Weights of a small spectrogram enhancement model.
Model: 5.25M parameters, log mel input, arch unet, norm groupnorm, widths [64, 128, 192, 256].
Training: soap at rate 0.0022, batches of 64.
Data: trained on single English command words and digits, spoken by a formant synthesiser in many voices, 7.8 epochs.
Rows from block 7 of a small spectrogram enhancement model, named by matrix and row number. Each number is 500 + 40 x the weight over its row's rms, rounded and kept within 0 to 999. All counts start at 0. Numbers have three digits each.
After each channel's rows are labels from the 100 clips, of 14976, where the channel reaches its highest value: "top examples" is what is common among them. Only what is clearly more common there than usual is listed. The data: single English command words and digits, spoken by a formant synthesiser in many voices.
# conv: 3x3 conv (model.mid.1.conv.weight, 256x256x3x3, standardized in use, each kernel summed), inputs 148-184

conv.117:527543505518465465504577524492528477529674507462497545535482501433545518509503497469515519506461499511452507474
top examples: /ɑ/; /v/; /j/; /u/

conv.165:361452471476597515507492484506488495491446497480466484483536501540480524525485554525467483502462559422460498470
top examples: white noise

conv.214:523447366500530515466438533526466538536499524493479519520447481501547476470499482487477489467465506485473479497
top examples: muffled (low-pass); white noise

conv.7:518493508479507474497451490517475447485473523464483524526531473481533577491479548481465509536491551497514468486
top examples: /ɝ/; white noise

conv.244:521481537499498479471505530489482525446463576490479485510434456559475501538454456513448559425513470460474503531
top examples: /ɑ/; clipping; /m/; /u/

conv.237:497444499524446443461412492486483438495456570513536506500468534508491540451480445504540485505522558445546484555
top examples: /oʊ/; /z/; voice: deep voice; /ɪ/

conv.205:595522511520527484512479533528562514585592477497555512504519526559496446533475528506526538471473534555561530448
top examples: pink noise; /ɛ/; /ɝ/

conv.6:491468481486509561420463566485538455483403522459506517484477509530459532394434542475493539535505552471501459544
top examples: /ɝ/; /ɛ/; /ʒ/; word: measure

conv.87:543506575493533442432517471429485488540500504548440495446506538494525529535500497410489460456486401503458434488
top examples: /ɪ/

conv.126:527517527513459471553476513520526539585497527579559491500492458515546574554483519398519449470447505462534431605
top examples: clipping; /ɝ/; /d/; /f/

conv.254:468474521494493523453458527545485470479550515506524421467494539458476527487491421516467558537546536553497524499
top examples: /ɹ/; /ɑ/; /ə/

conv.180:447476471421494569502473455519526526532469395528517450534554493454442498487490539566534465497497458498503450457
top examples: /aɪ/

conv.182:529494493442559482460490499497473490565497547558523513445504513491538474569448571495515490443470502496559470487
top examples: rumble; /p/; /ɪ/; /i/

conv.43:478525504511487569520484481436534428502505515481502466446457512523516491478449526497505450439473503504494455382
top examples: /ɛ/; /s/; /j/; word: yes

conv.90:519477525497429495514506554540521450487501470506549458487481528557554515519507524556528440514478481547467492442
top examples: whispered

conv.251:523504430550570512491538514446554467468488488543463553577470472392567540519540534425543492474525552437460500499
top examples: muffled (low-pass); pink noise

conv.232:526520522537569554585555493528535617487493501478488550525469506533505497516513546525518532535556505451440523550
top examples: /l/; word: left; /j/; word: volume

conv.156:562557422497487484569503514437474464537584496549487493532573501492410542510582574471513526453475498558496430437
top examples: muffled (low-pass); white noise

conv.133:529493436524521501522498564505522565550470477427505475489476522526557530496555465504487512523509524564471509505
top examples: rumble

conv.29:509579485463519476510518445475466481516504474514467517450529596457500552463561554422420505534534493466499495491
top examples: /l/; /k/

conv.56:482549521491571516511486562468467475552504494477511501505544490506514496443494504516494516585570534524444456492
top examples: mains hum

conv.112:518432548524490535420529460492515427505490517509525515459533479517465522503539547462521509531481468587433457522
top examples: /æ/; /θ/; /ŋ/; word: thanks

conv.86:543526511426549526457518522505555460518501571456516549480461493544580443588536523589545500530532517484588525457
top examples: /k/; /æ/; /ŋ/; /θ/

conv.190:476503489453514607481526534497453587544531508509489448529486551547491543496586468527539469429531469523481505480
top examples: mains hum

conv.144:529478461498567532484497472522513474535546491447504512464500486567529542502428522559474581498481534536480493504
top examples: /k/; /s/; /ŋ/; /θ/

conv.21:510441507489545488504581486456535462455461482490497449452387459478494507494423503507542455527470544434470528409
top examples: reverberation

conv.81:471523575537528523540496474535514592458474516479465545536448472468533416460404464563545480530468477505488563575
top examples: /f/; /d/; /ɔ/; /w/

conv.253:504511434532469490492431486521543474449557533436526490478493483462554549530504540511489536508538471460528535539
top examples: /f/; voice: low voice; /ɔ/; word: off

conv.140:488562495493533468523585499542535502403472417496374558462522469515493510550466514486460441538537514434510480472
top examples: /p/; /oʊ/; /n/; /ə/

conv.78:442516516402468521561529464458439433498480508449467550490524456464487491454425435546475480440412511535515541541
top examples: /k/; /z/; /j/; /u/

conv.163:471538498515451495547535572433492503521556547513518532520408542475473462457521513480544505452536501482543487548
top examples: muffled (low-pass); /θ/; /æ/; /ŋ/

conv.148:518546449519414613500502537552540525519539502501507575489551476456491479535567511553523569451512479533502509524
top examples: /ɹ/; /i/; /θ/; word: three

conv.35:459526560487524485497459475476460501489524512525474524461531546463474442507552528488460464535522523447497421480
top examples: /ɹ/; /i/; /θ/; word: three

conv.118:517515499475467530577462501500477528455530475507497504556461528494516474491501476480556533453573457587468460467
top examples: /ɪ/; /z/; /j/; /u/

conv.169:494497499501598531580427491605536504493450549522503447526516490461507522472487484412482495438497496480554481497
top examples: white noise; /t/; thin (high-pass); /i/

conv.55:530495524481517508539472475442505436416445476512502431486460492550523467489476495524537536419444489533527440482
top examples: muffled (low-pass); /s/; /ɛ/; /f/

conv.11:508476394459513499454517517455496426487504497573445505459474444569509539540487472473511538564485452524468479432
top examples: muffled (low-pass); white noise

conv.229:466571489501529490554488418456530523467356565556593477537541491490492547497532494508502510501477493498454487547
top examples: clipping; rumble

conv.5:513553510588447469513481523484489478435580530539549495484491529496472498503456504503524601549473510476530531469
top examples: /p/; /oʊ/; /n/; /ə/

conv.42:520533560406550479461510486477557528561483545512498476527529498500559489497507506495483543558558511491457473536
top examples: /ɔ/; /f/; /w/; /d/

conv.39:425505449480500500491455475417493533466437437512496528434501462449554516415497466511494487569553492528433474503
top examples: /ɑ/; /ɹ/; /i/; /θ/

conv.62:536489440511492515432515564548511519545505502447533540495553503412523532518496468441443489508499548486503479530
top examples: /z/; /ɪ/; clipping; /u/

conv.195:433483522434478493469395464595461473568483534460486523481564404419541540487546471553485484533436484474522509521
top examples: thin (high-pass)

conv.73:543478500496464464483515481502481430496531446491485484455440503387455412488463466479520536477467476502419500527
top examples: /ɝ/; white noise; /m/

conv.54:496500526529537521443547523518510502493492505541480493415446507550499490482422511494519470473474521477517492406
top examples: /t/; /eɪ/; word: eight

conv.145:495530410447456539509477541494549526475482563482511550561576501487517519453530519500479555497549498538482519585
top examples: thin (high-pass); /ɝ/; /ɛ/; rumble

conv.41:534557540495500497497495569471554511444452499474460533459531513543518555485375559550432482589511456460493533449
top examples: /k/; /s/; /æ/; /ŋ/

conv.95:555464515531456530500450417552535499510457483514514435497503503498500455468506562533550531505437542493587463436
top examples: /t/

conv.114:514565515462492519515549564552500489460510495490452564444552532509481588538521529519521464587568526548563469460
top examples: mains hum; /ɔ/

conv.153:457544485513505489500523538574580547539525583527497493551507524462534452480527544620491486468502588468459499503
top examples: white noise

conv.210:539533481510541515526494480505527416427538526533493484508559448535486485479589476564488423491487445504566552629
top examples: /u/; /m/; /j/; /v/

conv.97:492509464494425457533493522628500403544600544548514554488534407403514436504490504502486538499531561420619483535
top examples: /ɝ/; /aʊ/; word: timer; word: louder

conv.248:434468493590450479559552455458515567458521504516477486482404618426457516523510533535459509498448470489509538536
top examples: /ɔ/; /f/; /d/; /w/

conv.66:550456535500433515497514493538475484462445509428499484518447438557502479469445454574532505512480502474439581490
top examples: white noise

conv.104:499491515532523515494560515469482476451542493544525497431531440552472455487571492510568599497490481495435498534
top examples: white noise; thin (high-pass)

conv.71:533522497586466394422484506533434519473510521552497501438482546464513490552513507511417492507472438466457561526
top examples: /ɝ/; /f/; clipping; /d/

conv.155:484502461500455479410461507486509526481508463524569501507491450455570446539422479511493475503527576489484415462
top examples: /d/; /w/; /ɔ/; /f/

conv.255:548509447444527461472520507435515592519532476523521488477476469413469483534504497518540442488543515523457530477
top examples: /ɝ/; /l/; /oʊ/; pink noise

conv.226:502515545541473449513469506488453468512504522573572474523516540480479489556469544538445530572473563517443464443
top examples: mains hum

conv.174:543538471479507563479493514477536464554613509539530553511491565547538561530509554517457505573577539504522523489
top examples: reverberation; mains hum

conv.202:552525538466506479433506496543545524538512516476539596504499521554565503570481550608535553468559523449494524472
top examples: /t/; /s/; /ɑ/; /ɹ/

conv.111:519517553406599523461514461510549483465561470486487517515477494514502459591471568479516515473464608488559418471
top examples: /ə/

conv.45:518527561497524530413474501478532423473472504568478538527532482506511519463429532427512521458514523437571423335
top examples: muffled (low-pass)

conv.108:429534528577489507523533467478464520464493539523494445444422487461478533436420523491511502486488494506544529505
top examples: reverberation; /l/; clipping; /m/

conv.24:479475430494482471460458534523481444420537503537471492473432513458490496452454459498449520524548490560425502385
top examples: /p/; thin (high-pass); /ʌ/; mains hum

conv.92:545521459523484493512529540535451528426481471493475500498586510507539496550559629512540457529509549526511518419
top examples: mains hum

conv.1:463505519480473469543496502453530503482483458458522527451558495498500564531486512495514409439541473514477459497
top examples: /ɪ/; /ɹ/; /i/; /p/

conv.25:510528552526525562505464541603455467498518558495515569576544550557497508507504525523460519472493510488538638590
top examples: /j/; /v/; /u/; word: volume

conv.179:478505473438434528549487517486513438495509530479523513462456486428520562523455464531441442508481482514470459507
top examples: /f/; /ɹ/; /ɔ/; /w/

conv.84:526502584517609434496484439457573523484517534542511581504565457510463502512626500493500563536545474464528477599
top examples: /ɪ/; /j/; /u/; /m/

conv.242:507574537492488530485514493516503531527470493453536505453538555491463559601481522517493487479495423524490467478
top examples: /oʊ/; /z/; /ɪ/; /ɹ/

conv.61:496528534483401476475498537522577547424468527502517597496457530502554516466530465544518606503507469484490513412
top examples: /p/

conv.36:526519534450511548463541545473564471435519452488520572534508501512469469521513573537484463477546497432503502444
top examples: thin (high-pass); /z/; /ɔ/

conv.51:539451505466547468492469537504538439483543462434544578497547513582523553527453519581450548521531533473550484457
top examples: /ɪ/; /ɹ/; /z/; word: zero

conv.246:482503419524493521526512478544486480551502504504485450569466580414501536510408498544475495454495514438480489540
top examples: /ŋ/; /θ/; word: thanks; word: forward

conv.212:554498454517462487496479503381445462592513488473548516544470581482544504529565526547503539478499463515490494499
top examples: mains hum

conv.100:468484512520419437451513496457463535504526464439455498470512531456552531435524507414553494473501492546502530458
top examples: /z/; /j/; /u/; /ɪ/

conv.57:525502482515580443497501510428567526476524516562526522553449520496536528562448452454497534542523495457419467471
top examples: /s/; /ɝ/; /tʃ/; word: search

conv.181:459436479440498501457487441510464458477440514527518497549535489510478431555499547500443544594470610530575494511
top examples: /ɹ/; /w/; /d/; /ɔ/

conv.143:497553462530618634523543558558508542462540503500483511486467514468521535542554516482462512470509553524458516487
top examples: reverberation; thin (high-pass); /ɑ/

conv.34:510495498489522516499537534431499593484569477530500545518508543500537466506452489445474445534552548496498505468
top examples: /z/; /ɪ/; /j/; /u/

conv.218:526464478449526528501469549471483462502543468487523615493507503523519478517526623507462485531569548537533521493
top examples: /k/; /æ/; /ŋ/; word: thanks

conv.2:524498426464391492494516542509487529480462519497517521502483476447499500522534461421519571500519496559541525587
top examples: /ɹ/; /ɔ/; /f/

conv.219:524538514462484524497500502416549453471551451498441500480494437419471497458477476508452427474549513477493425522
top examples: /s/; thin (high-pass); /ɛ/; mains hum

conv.164:549501440452458549496545463483449485505519503448534509593514466475463495496489528516482438549501450519505463465
top examples: /oʊ/

conv.187:517486518445414474508501542453500567533586511474515532529514526524502482515507579560503457515534489519492555534
top examples: pink noise; rumble

conv.3:454506474513508534496496491563514476439559492495490485478502491485512523515475485509440506545488499498464492539
top examples: /ɛ/; /ɝ/; /ð/; word: weather

conv.198:388487487470490505512421608499553480473446561539540508503465469490451546481583472427432499502552583535497512527
top examples: /u/; /j/; /v/; word: volume

conv.252:486478377552511494495470484415489480491433490486494471544505559465513494473530457494425469507427524505428494458
top examples: mains hum

conv.16:467512485466483535491532501518515553520438450496479541504507505508480548488502546505503591474568538464478520488
top examples: /n/; /eɪ/; /dʒ/; /tʃ/

conv.191:502519423573462539459489467501450489550558470454496452460524571499519492481484491454456534487509478536501442486
top examples: /ɝ/; /l/; /d/; /aʊ/

conv.159:491514479473393536512470499484531503535538533526525503509473588446502448495536491454491541487460515504504551512
top examples: /ɑ/; white noise; /m/; /ɹ/

conv.154:576472456528492449490546475431526483569574503547520483405457492427516546451463532536550580476493471512441500550
top examples: /ɑ/; /p/; /ʌ/; word: on

conv.85:505488531425533545443537563486579554482494443483571545417501437538473479507572493538480548449520428496416491542
top examples: /t/; /s/; /ɑ/; thin (high-pass)

conv.241:520452494457435452446421446545505471527511466504520497510530465496525458527499515548461455493516530463551555511
top examples: /m/; /z/; /j/; /u/

conv.79:486492566453526449461488494477494418464513505520514475459450439508475500506490432500478517487447495482424499512
top examples: rumble; pink noise

conv.103:493468498591492498475492433483499507511557491523502500495531435477475424480529498444473537479487581501509448525
top examples: /f/; /w/; /d/; /ɔ/

conv.139:587482511523533484476580554460503474407495485508529571518504498432428460520554517446537493484499552519544507445
top examples: reverberation; /ɪ/; /z/; /m/

conv.46:466475521516507539544549543534566458482528574429497457570493509544495480532480518491515506477524561473488583447
top examples: /aɪ/

conv.0:516476416491538496466502490434541475509510515539495467514482500455504454503487527471487447442473472526471457451
top examples: /ɔ/; word: off; /ʌ/; word: up

conv.132:527556565497503544493509423499458474457429466527504509546519454498548522583565504515565541485464424491499493466
top examples: rumble

conv.67:546532547490496499498439511523493487482478465491581482517481517476549549441485475435513570480540433501431506455
top examples: /k/; /ŋ/; /θ/; /æ/

conv.102:521517591420474465527493555542473483535489515484486520454542488456544444546483495529542523567506513508540397552
top examples: mains hum

conv.14:530540507568507525489497515516474488452459463531508476462472551590469572495505543469526488483565512446495536490
top examples: /u/

conv.31:554504493487537509462455523500397455510510542490508458527491509563520505588540482469540504506486510537524526495
top examples: pink noise

conv.53:547500500477472525458482503556488426532493537466586457508538387496428538453446565504488578433482475543487508524
top examples: /oʊ/; /ɹ/; /ɪ/; /z/

conv.228:556504523432536466479527496485460521492478482442479502553546519461497454495474524512477474535485483507550439557
top examples: /ɝ/; /m/; /j/; /u/

conv.166:532544554549484501530568567573547478499535506517539594509514485511514436543496542465432578557612480483480501561
top examples: thin (high-pass); mains hum

conv.184:577566521543560471439478548531510473458465501539551514473488497536448532558487522463550452463540512573477609504
top examples: /ɑ/; /ɹ/; /m/; /ə/